A small self-supervised image encoder, trained from scratch.
Data: trained on procedural textures in two colours, tilted and lit, 195000 training examples, 24.4 epochs.
Rows from block 2, named by matrix and row number. Rows with one number belong to one neuron. Each number is 500 + 50 x the weight over its row's rms, rounded and kept within 0 to 999. All counts start at 0. Numbers have three digits each. After the name is the row's rms in percent of the matrix's.
# gate: MLP gate (model.blocks.2.mlp.gate.weight, 160x64), inputs 0-63
# fc1: MLP up (model.blocks.2.mlp.fc1.weight, 160x64), inputs 0-63
# fc2: MLP down (model.blocks.2.mlp.fc2.weight, 64x160, transposed), outputs 0-63
gate.75 096:472483593565480452448502451476488438553495470529502568528597372569480430514519579525466504565510524467504409504438499540538481551534465481577566444460588506528440471462511487575380499534484535
fc1.75 108:504595453397469569528487522461463594484493551533512502444493598411482562393469499497511489480540434531497447532457543560414486492463588539488518495582411576466437540596485522465483514494538513
fc2.75 112:459495460549542386451556535535493395566496424488474557482486435496493446554615522474470505479489610469566438488392522480612495508567501460536470507486524529502547530543474418516465430567502504
gate.76 023:445453476378483483563435548434436531529476501524546525575460483480484594560470608514552596536538502561539458460586537486461566428438575453440522514520432466487573509524521555494476549467522530
fc1.76 023:405475456581474502479535427524523502424586487416468487500447513559567511472522461535407446527419502459450445458466438521594460509564513436490511493552617507518466520503456471534478450558429601
fc2.76 024:580430414451568452490457485505568504514514576530444548440490510469402463444519520611410492419528495453551514503474578532593457435499565506517486484458442530579487568492543516401520531504536531
gate.77 127:505481501489557488507552530419471456517478540528447494555503529598499474532453508577524528457440479569449478543405458511443557505531446469390440445565505575562553414553515430622456471562475542
fc1.77 138:554489514466502499535585535456544434553479561506473518545456522554494558507474535563486561443473446569453506512442387465434502513557450462405437414603535579516580418527485443547427489527482535
fc2.77 114:387493473508496518541412519581434541542545423459571464465442457491527439473494517590497440567542473466491501434611559534539530478469495490570529580453381462527461583503493481460509521486558559
gate.78 114:500574507509554511394432489561616537535429576466486495500518525468599487570469551457440514508431595517524471501524441507467435490478497535437451507586431609500482498429464547549472507477558435
fc1.78 126:500571461514556502410470517589542546556457616506500457506550503554618513568477464420507528473453568510559488425465433535453451478479488586462470492543467598460467466476428467517460475431543436
fc2.78 123:470423511524500493520492482483429483444420419461453589511457568464434428406545575460478481534513516534441489540541589432565548553536503499572529556399468394484503544477533527546523518551507586
gate.79 078:479447525473438535561522432461512443413589505515520515557524465505585405613506535519473443590470533417558494497424559526499465459559481418478496565523483431601534492460450561480563484523503545
fc1.79 092:450512435494499426508472601448548548507480484394419563470442498538473510463489549471426566433454491588524525510525447553551513441420483488564553496496595509518524399478576412548459487572497486
fc2.79 092:505404467542487508455400520594468504535435531482570410505536501527447431515481476493574458556520541432479424502610431479467494438577508525449546543518602536480529494536583515493478564416496447
gate.80 122:468506587501408474463463427498457468517543531535485513480578528569470472417571498459428537573392408499548411482468515409483567391471591514448538528488501563464509518449534503495449507455454495
fc1.80 121:524552520574415508468515501569513485461456532570531531481632486466470499565546497476549522538371385582505474556450443385464449480538537524543469517404453501549504536509492487520496424464470475
fc2.80 118:457521497458587507498527543460484533490455423424495500461365470465491516455444529530527472471594606428520599482534532604446492524469477528496477487591502436451449496539478552498525524528601411
gate.81 109:456518497456488517539495518562463572489592432553463473524477599430539455497484555543516511485598401575531483459476530432510485533423460478403536453510579512411428506601483550509404502485519532
fc1.81 121:516523494540477497559456511643467469521571598569577412540506465465443464483493451399607513503555466529431449463486502491423498482463464468464494526536452471472468547565523582506589442561515464
fc2.81 093:519479485546554493471511507378476530469499497507558468661584535629477454527483433580439526461438518446476520546544520547466484455446515501513520532437437533537581458409543532514465458513450465
gate.82 105:421570536479469451575547483483565583505370476545491486413486526534445492503531430523469474525520515539469435583477501577496497516520577558376553595433516489425462558496447535525550529458501516
fc1.82 113:432522544483550482503564432479512463493517479523540519446449507489466494507527399431486418475504523598490488528527544562537532352472609570469561611508527497528502568435441582526489564450483527
fc2.82 102:535466466467453469515404520541497503573517423481575516601509518525597539513492553567569474492509422523423419458483480495483434618524376412482543453529478450467506452596486524509504497509523546
gate.83 119:574597577626525481571493522504564509494472512456548526481403518533419454455404505488528508456497517534588442550454473538502582538551552457467498439426485532420463421490508507572438486526540528
fc1.83 130:411429430388487536410535521485372517552551453549429456488664493449505503515538467559473534561502498532441559482532543510496410509461457598493485521534527554504471554504504513483520487485499490
fc2.83 118:639518618524493445561397500485620509480454507468518506501380458509449469474498521472485511410450526542542493578474453519518556459552559379510455508500505459508504449521493501518486457545565545
gate.84 092:449493465516556498545529467515513477504498563546551527545589519481448520552451495475538418491451575509488575485468468487487517508506484595577422418498366356559559540467546506532513443550572552
fc1.84 109:440467576454578478530527500465504484462437569552536421596563409528515506523527496487543455476447520547478510550535445526531493519529437525552464517485444399499602580517593471501425470602573463
fc2.84 085:506433558558527525557622422512481604533508489538493530517433530502513536459494491376549464459536475512483456556474566494478466465583433442556537548422547514451496433576514434465455414500454555
gate.85 104:382410486513486513470485455437493549447504516577450517590416498561556575503555475507522538466482552554469535586397506449473503359597509477530439487477536538518562475546497447489503465539528494
fc1.85 098:517511450530500470368510517515458497571467565592498541536479535520557498524542522466479508514461581427442504542422486540500456456604546557487451572499448447523442506488372627510537475441534526
fc2.85 100:570532532359548499567430426484535423604531553461524524473535495553488464519425509419472448525465518551542531486494551461554491609409447496574529448556473465481493476437488472522575500559475479
gate.86 092:506523472481431470578641454431504419429449498568540549439521440489504385554451568521525577436526473491520422501561496552558524545448547475501546566501471476510497549537494465425521579466455514
fc1.86 107:471478522587490399433383559558530473503478542468456490593425528489532574561548542518474548529532498472487540471495463446522468399542483525496397559473415531500468521469472614565447515505561462
fc2.86 107:468615442469504603515575528433471505547495531489538501417545452471454434504472527528526455480454457584518433520552592612514626551431464521480497525472530491466464474456538433481464515456421535
gate.87 111:468505511516575448525447527498527486449499508530475453592526571486499496496479592519475527560534478550423480529551554448467587409501468458432555479474576565567404436400485526476593509462414429
fc1.87 104:534460560568458520422524571436436526520502474470434521498495467463505471468500535521444559478640563545575397576426482501600446500546501424470534473565403479475434548522503533529501527503545553
fc2.87 106:500489444518558549554464530441546513518589541516473407500480535604454432483404399466418487489490515483405501470559546454466605479462563509534509567520589555529491410467522537559491550524471489
gate.88 091:444465519489435500406405520504471509472579578467528442514506486560519540520533516442473456495439586525571610501534530453481494465597537565426475423514377466564542503474506477487503414495559445
fc1.88 088:470522498505550423516451525564443403503514518543444519530382573611476552458474521451522510505526481504543547449523497463518388484508514458516496458399582554528501548588401516489536469439481593
fc2.88 104:514535439432423544526532513466515593449486595463596491447551470515498391535580556526465474392481443513451416509529523646488542521473473503458487471563534443521533514486535480444528539444511465
gate.89 105:475497437471534531433408507550588523516433561467522481436454468509541390482639514531484505559492545520491406377545435536514579467487567510473473516540474527553557544488412512500449515517507456
fc1.89 101:561433498546504453418493537567461439471501492442586539505495479509520619502466456493571472557460453502564610506420428453456524607476472570490406480546483455538556539482454566451489492460483561
fc2.89 111:561574455436510500542500530534448497437410471583494527442514501428518471558473617469520552528513512550454474426406504550495489518591593551501485618513476524405477481443476505457497500524459404
gate.90 082:500463491444528489537422610433422526480528506573463484545497513555484502455473456541523480509567468506466460521557460474478587562391548397402566500547450584435575459530505536487411451544513498
fc1.90 085:547535514560530440578544468463533441360486495513470523538411548550406485466538524504564450506503538458488454502545526487471564424448554464510568500412384494481518415577493482529571565507544518
fc2.90 087:461432499422444473451467562570452580513498515482545416458553508477575507617466432436512553470525469587465422521497401497502517587508408543539509520535602470543480493460570540490457489537466511
gate.91 101:509592495592437476527504573476490536514423537519525436533478522459492472450400388584572541521456577524468527523421586517520424555483525564481470420519519401474504560478544489503454467530566456
fc1.91 095:498543572518462505571499555497540446577473556546445522514446508523508446474406521546501449582501539467461509496453630479409451530474572529442545489565578500397482530417452456497428590510495526
fc2.91 133:449552472495546430471544460481454572447545442451523539553591475509472551522482511476423596399496429492493470512494374483501593520530516436513443546460428572593525522559543537475535424517509538
gate.92 087:482520506582509520504449481480393536516506448423453491558492502527524552500570590491372525550574523570471516540452552573514531540466442422427580466465497468539563453425474470505405543536504573
fc1.92 079:528432523383484502546535586543602446510592511538476470436487548464554558454371477535558475460504514446543468462520481507462512485507510563548477513549572596446373485570527520497507524460490472
fc2.92 117:564596493516505497469499478421468531551448406393485526534504560546541534540602576464514419530534522543447560519410484552502438499474465387435540538498489516505560521431491448423459554494491565
gate.93 093:521429380487475490422538461519483481355501525649472479454468539528471473486476449537457551480499477483429536541470466554467520562450484548481574568509544518569572482507495505518606477498440568
fc1.93 082:563488476531546542472404497512557546463504586542496580474561422548479504534591543531400519503458441432433484568480528562431503548410444588467510539471515433472502422533530482506438521405499534
fc2.93 081:500519576448466423547539484537532519466518545394455504642461496502531509506497557543481525564513572398540452498427575442531404492557436466508478497485550429518434531557452471589483535495432476
gate.94 105:428421563503483543492474502475437549439559364542488423432491426513467530471498480518570509423527546513505572549523560425518567481480603481622516520500479557495525481460460462467501478614503485
fc1.94 096:470416484451427509452489459532444485499557439564493536530458480550513528508538478469515525439479558575614597561445554452445486402476509505596491473571419553464456538573509453460498423479560562
fc2.94 102:507614587484546487567627495523541512414532465488516538488508515439505460492513524600499512539561514407453444401476538502533462407516501454421438445400485481559489534497519496537467557458456548
gate.95 152:490506521479470529537567506526466514573460571430595471460514497542467508403561432535447488487500500570395485525467413510529484529523491497420502489430470535403455484495519571432582438623582493
fc1.95 148:434583579520467478554508539490491548607499447518538496427550487425459502434524427545505454480449415591500469559529450620552479462542480552454521470490404585509465461493466524468410500553534496
fc2.95 113:442418495571606486488462442549588502573532500579571467552482526481474439457447474504492603519431449482446458514558582478458485466451572467466504472526498517573541441463560504547472540495492371
gate.96 079:523434552488526457492443470433453572506556547518489502503560463518480520547539503539508523533462594459499455584476515454470469391478544475533523444441489392502420448551405522526596419523592586
fc1.96 084:599474610491477450489441506501441550517508526457530569437537584462452485579507454514511532546520512446479487509517595445500478441482503482415547486478531451418379508553551439414521430493597530
fc2.96 095:431523431575493550467520511485501426478486456552418507529541406433484513479552528544518487510512454491495475481476478547460535609512464589469502514483517553519651448446492564595443602525428443
gate.97 083:506451473504491447418477573518457407496522500569503503592446472417538475473585437516474462572491567542532590520509444407557453507524613529444521491502458520502559506450536493430523426577544426
fc1.97 086:558573537508565497551557450517504560485484515468458513427542549541410543502405506513514527429549446494477480461522541554494571469479381441531488524482539552432436529502427547598515582451402567
fc2.97 111:480444492520488559428525581528490434538453405585548536558467447466555433527496487591511456498428517512527477520558453549479510565380553501431526580444489546478535449527572419482469432500564447
gate.98 122:483499553508438455496567466405556430385578461494558460495550413490487528592508464539541464485525498438477515591448513422448511523507539523409560513613477538529509541466512445524569539493516411
fc1.98 122:557417580517461466578578507403496485408597445517550433472531401497456555560487423573552488443527469475487519538432571475498503535492517486476569494573505576524514475521495440416543495468441467
fc2.98 124:452512464505489525448451507541489559505451478519428508496436609443482436427570574463463521567515468486432475501554518516581537454462524509602447550390490367507503537467575516550492516560523581
gate.99 113:460596540561533417489503451487522500507574503483452510520545561486520504485526417491512527503538515435434413474461420484428613532520466479553512465593528505485489514529508531405475503510388651
fc1.99 105:503497513546527386422544396504522517496562475476446520594563507489539465557555488491582427466478454510482462471478416484503641485543480470539475505563506478538501459528485596435580429468433559
fc2.99 114:522522536380474568507494525526475449408446477531491475476474482575526449457481481546576526501413467510584525515511621495467457477478513573539473562435471567517446529378575543496569461536486413
gate.100 079:507459534490512454515560458495567430490469455535564498467554435546528413618431570581527553530525532446502386469480506502606469468485521413517543448459561499541477515399441468545503548528444544
fc1.100 079:453496491510514498467444555459493547458577597505505535532460390515511602419471446448470398512497565525492516555554530502483509528446489564601444409533465440512513509568628457472490462433495511
fc2.100 087:503499459523485428574521511536441469610461387457462428535483534482513416597504512495513530533470465487493494390422529523497528544542587462556570558537506527457544444407610551471496484458513464
gate.101 103:547481512424516468517404505524433583533497462410523501560470517423455509462491558515431476509441502416506439583524501498470461505495501517514534557431574663515462505488528616533471522490401513
fc1.101 124:536511542510536510488447526480458440482550439489486516524540447484438539518502526434467493440490490450503539492524591489423484358557443507455522576523558593489411443521453622511457538438391558
fc2.101 109:520510436537492453450597462523530513472462541458515430549478543592552507469526455514559511431527441462466508500530496464563621585511502454606539452527444435452536437390491407528488467551567505
gate.102 097:452463447436612512522437485538546488535543576533526512463473548527564483578546516462420483589409632498547489449504466426541443489471531518547594424552453518572535498453441508519505458493482453
fc1.102 101:558488486451510490434448492558476495585461589485513568540508562525585494448523527425508473538500570439547487458543392505471400476552584443483422463546449445583507437525481575556477480452568475
fc2.102 103:540518408441519544541553435487531529579471494493511486469475559492388423483504508431510511511442449365558507569524557474577607469502425539599552540555558491491512524444488421463512497495515462
gate.103 089:448531482542528459557414522434547547497490513541492443422536476523497485495494470460433454573555515486569489447558571577526503546500521565502556584480426482466448658409465615505495521535503477
fc1.103 106:425533499494444523553510457567492520470480552504544529394564456466513512519503483458495463593582603497548502380499552507485520495443646512529527504431478401467466536404481553444525461487529526
fc2.103 098:519462487470512499522530434475462447564478485520444464569410526523517467443440592505553521548488429452421516595554459493521626425581459519453423482520536583515516440554504465471483471585449573
gate.104 100:503598456462479524439488461470487523461533504430557512430441479555552447489512645647530546563517542497458521510482418480432498518436549519495617457538496499535460525467592472517492438490530466
fc1.104 100:491509557457515474533565523516479531504464499491488499489567491484442547527513473481338502499378500427544450488485479505528486467532640530424421418565504536468553518472599465399519506502576503
fc2.104 099:485453540526518524514477549542538516546498462630416513492472426444482407454413445443454562527560454491610450534459567439472538465504509586468485470570430439492535572563516539583475488471499498
gate.105 121:555506537443510446413517447531427514441516531507400593439495421521460503490524550544520367588510533506551417484539550519456504543578403587507535455405495509512518457438489503543520530549505500
fc1.105 133:502484450490576498494534452386488574512504438460543589568507487568502541542481420495467600527501511513442559544535474492570515485550463409503457420535568517494570473481450569513407472400429464
fc2.105 105:503534544533512466476476554562437499465489522562514373525501506585475458505392457564539429496381515487463476481542519501382569513481479603526469553464472488537451573447552525490577543552504435
gate.106 087:554485503478450459633495487515546449419513534433487507546563444519525401569520510513577465503506515412460414463526513530519586461433499396461560484474479513548511450548483499440458598555477417
fc1.106 097:493481520452477530501522523491515574511490541563522460477532513423512389457573542598517539531545520420421507523441521516453510420584515488440390590536538459478525432463372541474462467523478577
fc2.106 097:505470595476517440415434488551467433487524491499610531450451504601411531553420424461491450542545531548579601479545440483514543511446453446503518438516463560523423544507533526488465502526578528
gate.107 076:500587446524480503486555474481515632484386454571461530582532468463500473440532491569574460489534491513457393495411511522507562503462527533540528480542379466506486490517421447540487460553539412
fc1.107 074:503488550479533515441495491461555426446520486494490449476415549358548505471566501497560600454508547548536579487570459435546407522487457516420553446419510436527573525482541552515425440513530522
fc2.107 077:554530481503451532577482441498503578546429515527539420513520529544508632404508442523514440649458494509465497509496471547494510534451546526563447602504473485442521452464405443423514547489492459
gate.108 120:486542512460518503529499547526513470463575561501427514385516523528510552482471538603556506615500535515509475502522532505516551459534527469496567529543507589440429461379453494544417512446350513
fc1.108 117:477483536413482514527467501556505539480617468512502556367445529581544541481466596479473549568522497539519461476543471572478552476454507452541616497479477595417424498513518470542494503456407547
fc2.108 097:548428522504548529551483538554525394532430528580496463506494575524577478409558450573585477535475463501475435533515605560546427479559475494490498459499531517449547512375461451505417460446479500
gate.109 095:477516555408490610559536495529504450497422575528507401502532424536524462525508550498566528603464499541455535469489453550523560479458551558475411567514505408486543513471423474422442440556489563
fc1.109 075:574549346513493506434523590480493515522534456474426440494512508465473571434603473488525541445519506565506530546425477432551446551519558523587417446480567558515440441450474498497466510476559515
fc2.109 083:450511460521458526458578581451537479499515368477484471474569498444557397582583580556494538518526544462553449414473491470489487464597491533413513553501498451487581486491458564503551554440481468
gate.110 096:499454496516515467509471563486434479522518515572603471471475459545468500380426528474557583587458465439491503498459460576510549449543468441512416555511447411508480569580525563465477504483509629
fc1.110 106:548489567574459479503521538433442532537490564431586553430566415548546517473463519478459560500510573471538518483457452582554517455521447545448465456493457573438505573469505465449581418390486452
fc2.110 088:554471536523453568487531508525522450461465546464458459564456516376558527578554472449571593470589440592505488575444530431547461539491450513553546434542384461491547494534474516478440451474490521
gate.111 099:472543472481549405574507580507469526530564511454614475455508622462492489532432483420504576477520433547493545463479518516507550473443502399403517542437436554445511570526511505515499496592567477
fc1.111 102:506512440444586454533482536484484448569490484463577492490488596451515457478489514506564535465475388522594580511505577458530501461494504407393508553475432558556533501415458477501500572527540391
fc2.111 104:468457554507517571474473461431543501501571404538504495549480539562504518471487477429519525518513565572426446503504536535467570443470602451527416536489564569489366498563411512495533481519428410
gate.112 104:477457528446526513387537536560494550560553470496437440449511516517469418537473482570421537521511410464550598471396530512547402499529466489553509547531525481513477516446545510614537498587435555
fc1.112 116:543580521560478495529380523456479474405481549515461532508464468472511581444521505474546464490490595484496359561580451490456612521436557558502480522548491566489532459507469488436474513424526423
fc2.112 109:490471500486501561473589416498601476541548526542508406517481413480451438523489584502427548525499488482480611478419494469557437452529507414471548553469468477412495449544506508582562476574519575
gate.113 110:458483428456437570543490500510522445485482575453529467595536508455556417559513475509487491492486588572438463521467437501568509453462597505503508456497470471661609485524493534439584518549495485
fc1.113 103:461542522460516522547449498481535516529467513505448451489542432572467424489506526499400560479517469504526576583452477517432577476400535605506625370500508525503562547534562431460496457455473503
fc2.113 101:520586509526565480555456467510497569470447395508504536530501466461528432528482517466458509567500537499471488596481538475355418513560454477522546456527450603530550489557582530442541477459381492
gate.114 027:463544487608446520460401481435521422561491505443512498495414526557466616526502457579479480559577443475540532584459532462490460480560560455531491607531579505483492516454425478542421503510527483
fc1.114 026:532519451540437544544483586505541430545467496583513510481506519558517483483519408450454484452484523472406525406528545558427553570539558516513659450403497485419493517525489514553495482576489448
fc2.114 028:532542580561543505394471514429457456557397498474555431431521547561524517469519510567567567457490507476572530592515501451521537423470436462560438558485486483543489502541478503483451574437395451
gate.115 050:511492560499472549443447460491518561588614526530463520565507572401555531462522505507476436520482491511528572478466504484524400483522429550531481457489398474442529443430519594534484461519629438
fc1.115 055:551521414498521494524367481569494494423516547463472528499488596660557564452405496385477539486488504507535546469448486511511485480434462518539527438494536539516415415546529543501497485482504544
fc2.115 053:487550519443482515399524480469483512542556466562615472440477564514426348455552491473513498485460478542521524463591462577406513494433509463449554524533564467532511537576511522475491595423510505
gate.116 081:429419524523433511524481498527427613514532522453552453489659467448491469548534486524523453590513496495517525434552564516557445548496477491544546456437497404451428541444539534471483549514443423
fc1.116 082:471460555485414500501476470483408546492517490435508431442608418420498492520545560485475490589541529521564567414524589486503400548517483519589544504502555444520475620460513544486444502501454479
fc2.116 095:539434550481607450506452490465582495508493520438578564479483504550442471488534475531532491580513504504423459606432482435474579503396436570498464579468466492461572424528442485562434542526547521
gate.117 092:568438400587478495433516538479495478483455533471577461573496364462484540580482457552475515508508532544548438473466465448589535513442507535535573502527434535599453516486579475437534466465474422
fc1.117 085:465469531499523454483457387499532456474564499539447507526370555502448544487562424494446531521463526545441515467476514429567525550554542492580554438563424557563602565483399531489532487537507456
fc2.117 105:521462462582568455510517547508453462443556456518533464368433467507599535474494438551456476502495521567580586502519458473539419504505499608431535467487473475487502607489571545478514488492394535
gate.118 114:480499490417441509517475590556571414543540474417524463553448446508621462487504490481548515504455474444584529451507518489426455512561489458470490474395548571573544508471489454571515521613435473
fc1.118 091:563505465530426511495493426508549399468464459511480482457556483553414507556514632514383431474490572497500498488527448469446543514506476558471542514442481546477449458438576491494640545542474560
fc2.118 092:435480441478494425454504496546451513504519475392507501548543537436514483453507460422511546430516567476476500561564488516562538527543592410511520376633509550517590508501569499461449468456518564
gate.119 096:507482515503477457415442567492493395552587486455509526539545479537557467456434457529497437490457497463599434473446460544486560564544508438496534516575575619521542516414515423547516466586460527
fc1.119 100:479486557538466576522533461496579411537579575481459537498473432571542428429474505565504425480456489479559469430481568584423547493517462434423501423504529527488508480546454427588488484569424487
fc2.119 099:541500493449457391439470509498448521490431412471564503501556568494527545507551503398453543537567571516439453453459399514508561569532522561543544615506510545466537457442494485401475532497467564
gate.120 083:466370444406502524411422527510392469525511573552468448481629480462559506559529547525464544610490548524494557536526484479480403530513485520463503518571498477559530510469464482451509487584506488
fc1.120 080:548650503583469542582548496576565479509499481405532474442425458563459511468474459446541465431453498516534445394399503505490578522527470473521436462503518541445521505504509505590519524470440549
fc2.120 104:561379430457472441426487511509460527441470481576491448465530500491518432487538501629419539450542467569470565492581474496548471608503529593379507468475506475509516533549517541481476539546536494
gate.121 089:472472509538561415513434550547549454424512403542434447476424429498401456569494452573499573538466625454463474522477502474548471488533548510583547454462509539518541466428568490416489517494496537
fc1.121 097:464527492453541515529485525507505434543560499564522439476495576522446457583557504471524516474550479524546622456431505452458500479415468523578473621475479449433607418425410525501473473526481567
fc2.121 096:441451570585433543437470491533484529431462517486467568551504379496548571516508462553516437545517585476470426556603503488519497460622438498475395441498563457522481537535497482492519485438541525
gate.122 050:510599431531544520490516477460567468558503598475539509524433511479561503452468514478364588539433473478436466456489541555540504452420508516406633529543499462544542533501512501534535509428426530
fc1.122 048:490548451551588472521530511461570441568506586523477413506503455520562532468458525486473446518469495573423411436508492620515517554567482411410557538551462498562555461519477521504451502511408570
fc2.122 062:475490452537465462557458427529527462505595452505565490507461494603521508604526458548479511562496510461420489486520533484572448546493472562420502403438433483402487469551483472600585562499570459
gate.123 091:506516485421478481470511615529583427517601563476504495431527433454459576489368485495539428513585549472487457535435487502458569462511493568415487550514509498511502570595547555545463498528488530
fc1.123 077:464537416419451480522513632525629533490557536522477471454528474400469490519387473522510478469514495477428555512445470386472521495448480522471519521508537522481514532563579598478459469532584476
fc2.123 142:552627506609483472523496474439386557454419421442476516569533488579479468542579537519500473556413501481513550535477520526535414505472519499525481475522485500504499461347475441496515551510476552
gate.124 113:460446412443496488484442535594446388501583457619471478538578501530565487572470534552510544559509471501450496513550548515472476551516530477419508583588548522500506545457486397478527433505512563
fc1.124 082:550557531584490500409536559446467589502484483417443544454530454457459517456459474545450536395548540542520483562449486430530395539504472540553424455492450516458501448590540523549424485550573483
fc2.124 089:433512467409504493494511562491462406523531476534547491575680534560472423529442462524472426532498568470544509439532543487455550566420491544431512467522454483593463569451455468491518517474483524
gate.125 087:541449482459501540536491468522460555563393558512550572506600483452567473599421492417555453499373542503497436508477440510480468494495484527528465566542508420548484448510539503486480445446622502
fc1.125 107:549480596490479423444530563477483465416579455424564472527460461448451563490560356527537522496515477554499543537487485448393483581503528506443489580506545552446540555443518541543497531457458548
fc2.125 109:510502434503512598487522463453571522598482421473530534419639492484526477597460572491483494526488476507521471541487614482532551450451425574452524438510495409482462394479471466478508516538486455
gate.126 100:483496529493478520448337487447513537569513574456501487485528516471605496593447493480578521476454557517501494461519491484505500388575565460519492504537463485532508468472494463483541420576653549
fc1.126 109:569479580456541585498463479544522596619507536488458507425460416461463491515474491578509500459522487502406607551523444466498506492482541520471410511491501483488501406464575454393502488462538589
fc2.126 107:470608444574545471525522550577396454440492434435433465573573587485452513485483460494512518509474515465566427450479479507542529520505445503446590466368615532511539524485483516525483512497472453
gate.127 092:464525441496597528545470481493486489542489513586516475481514570525454434476442426455422488547489491552457458504554482438529596524462481460543533428543510428562558530481586373465550533581594446
fc1.127 081:439550525473584467514471614507482454500532511521517464525524591547445543495487434517414472462552486507414526470553481523504543437431480468523548504512620543412400440442506457476559568569478424
fc2.127 097:524477508539395521552565488508506558476492415517454540451513485429590487581479517477505436551516562606547451552449500503541456580490518456551401415526406530545520469493414436563530535464529455
gate.128 085:394468559568474459564424459479492451456423546565442536443514523542447533420508558535497519558579553469457447559441582507535484504532551462536489503458581547501440461428408494570498565529437499
fc1.128 096:589587447432533466449593608473490511482456498503497462500440575406478536520494400575550421507495459471519536502445475485514460498487530521523456505573461467516469548519616472403509490548560583
fc2.128 081:409520440466428416503504498595464556467519523455415607511497483523403467545436532509523414510489527507570546503529493463545559584563516502422513452452489466501581470591496434539476536510593482
gate.129 098:394448590453477497614489483504441486422486456477533437518476473476533495534561494576532511559481570428520547546498482448458497383535503536578469481515517540494566471514593454424525512555613538
fc1.129 080:525533482518501454434481521543524586475490435450486476572449408560377438462479471540441602449466472555455534548543466521489427526447480557521541469508483569443440513539563515559481629566509521
fc2.129 105:437496538536476454468421495451532513429534398481533484448580533524546531547519474367538484514500528444490512568577531474519503522464513540387488431496458462536470450531510536598422538548519629
gate.130 096:555499581528465504530488524525502472512522437457443458463494547428562374420516536463503535573516541563505539502463438514429512469444421470502618458469457595515530462513408577550465603502489539
fc1.130 091:467484511488495508531526486554539508480568513493479503532414614507503595580558575490498471486493451527610396449520532502569522491499574481357529493536493450459488448387468491487437550528442563
fc2.130 089:552567504459398579469474541498406534476498393502522490491452487470627400430558454514497533521611524522474557533464495494398491465483447480571567501500497575517479522570447454566521483520515497
gate.131 132:471510498521518515532537474502501535583539370442497565457475506481412527548483415535408431428373510505490541534572455535518532527555461505437451511550539579473512469440563563475472594437512534
fc1.131 115:417458484532415601588506531451562516550533498543470485541526643612532462598533437529533508501484419571448521503529483438559563513450533506508509475443476471501511467531456471463509506460424425
fc2.131 105:469463475421498471586510545605476476475520511512495530405445481363441535552516505429506495521464558522528491456525497514648399437536540486460539500610494548479481556562500478432498459521529478
gate.132 123:612479539512464571463508462548617492484485471453512437433465379460415474491490496556445517489477404520461514538512454513559503608475557518504484536585462534503586516449518533402470547490442461
fc1.132 107:603500524469443448496522453477592488384509489514567491477432427501441404462479461541486484443495419558455456474519494536589502604498524488512489584570490492536567535512462520415499552467408448
fc2.132 115:455548434542533499501614538491419466478507453493415531501622604445458591443504491521512557515467544420511444478495589508448521488491476458463539415399573471507515525537500515591515482517438509
gate.133 098:504514396481492525494509518550482597512517452556438458488452603471542491496463579521587425559483412526521514525568471469425495461400565434460522597547418542499482510527530556460437477567500556
fc1.133 095:548496431496527473531554574526458560456537527568430426533498501463572476502475497538553373496495409580521586537539513461418505485448483434437561540557451591495480510437455524394503472460514455
fc2.133 111:524452602507514588468419418451618421523507527454524508556510503500495506524471490476437517452547423494419520403490517556577454497489508519491550476437596494479523432475486604600542512459471466
gate.134 084:440509510506535530493450600436494477473567569544531504560493524502522464519496430448463484564560459553454473483559368420499466483519442411450494517533490523517465490370524488553491627553555440
fc1.134 096:482457493546479459515545391417446514528418506440468523427491473535504421480517476542470566447589541471594495441466508497455482573465591620482485542547443461533539485547417507447527486576561456
fc2.134 084:425567501421508460462427449515546449459510503429512541598518509450496536508490545521588566438503437543469604441428472480441548584499559539455505529485521521466505627499547536507448439528404494
gate.135 065:537503433537539576446484489510517558467513570489434381454515524437463416461475505554579504483481526459448542523570471457520487477430577420562559480404470592519529462496529508490502553624451550
fc1.135 065:461530548499426420588496553525491430532463440520538589545483491547521594520564505455446529529476440524538471504426549529424502513554421539426428531585544438483452572486443544495498471404579514
fc2.135 072:545442508522538479418545537447429518568420496474567471451521603520444465430504435556589538459490509408544528544458545502485454406563528477409512540493524529456501533488511612480454548480577443
gate.136 105:493515489580517506436473551527495466472591465547450555570513422515529432480435469503467514487495536413600533578522472572513487586458527420452528590506488590418484433469515448532463389531527537
fc1.136 118:506517437563507487522496519562489384553553519620512520586511438473546441439459488509496482502447514420498502527495480555515499575489548422504560604496512517441522458459545403464489372529583535
fc2.136 121:486560578418462485522483511507499577426447522369510561422524605534485555559504485485530458533563472529459487441573527461435509485517468554489447395522476482617498576470474530473486578462482456
gate.137 076:503487528548453468564578522498467570451468465492515482539486493555502409440473535536445466611472488513467374545485506573585437495405523430448550560561531497543413474566503538491512601475445483
fc1.137 093:487465543630579523518501487485491527476454410469435431550491455534500500506527513511519578418535373574471503497561490495472523541517559540540457522468554532414387480494579539583416498562496509
fc2.137 100:531566439377511481496440481471531553526596511477486474497542566445427563460478568486465559475464591474499428502461562483466514509484411486573487536595453509519624511406461520563487459488463458
gate.138 060:616422520478499467469529442442470500523546450467567502454555447464426503456543485602447480591513510489538494547426433485542471532529555600476378466521492450493442498548487441567454436464564525
fc1.138 067:513593479515543519411523486510533464460430538497410400467462548561454541430463561507503623454542461487546419503438515513496449507524528492551436478491539601552433609496433473439492504499490561
fc2.138 075:404464502457377499528549509590505515526458507515537510577374587502520492569447451426519503518517505597498565500593444470496461477486486428427535540577518503507542501511544496425516500428544425
gate.139 101:496537577475442492480559390467510541543415500479426470459402460496437566489531489498529478553501525605548442532427486517446545384518461535480580511541454528457507565480512608557532580483504476
fc1.139 092:472514506449497473514584466489475538491445562521481448394469522530483552488506498532576415524519468494532419464483510518480609437501468495516476414435495469502495465470555671526545638500431521
fc2.139 102:500525521487500523503470570542514447450624457436509591535574495554544365455508543465531539412573497486439477532498527514487505516455512528477436541518512502562400557581441394516427463525452506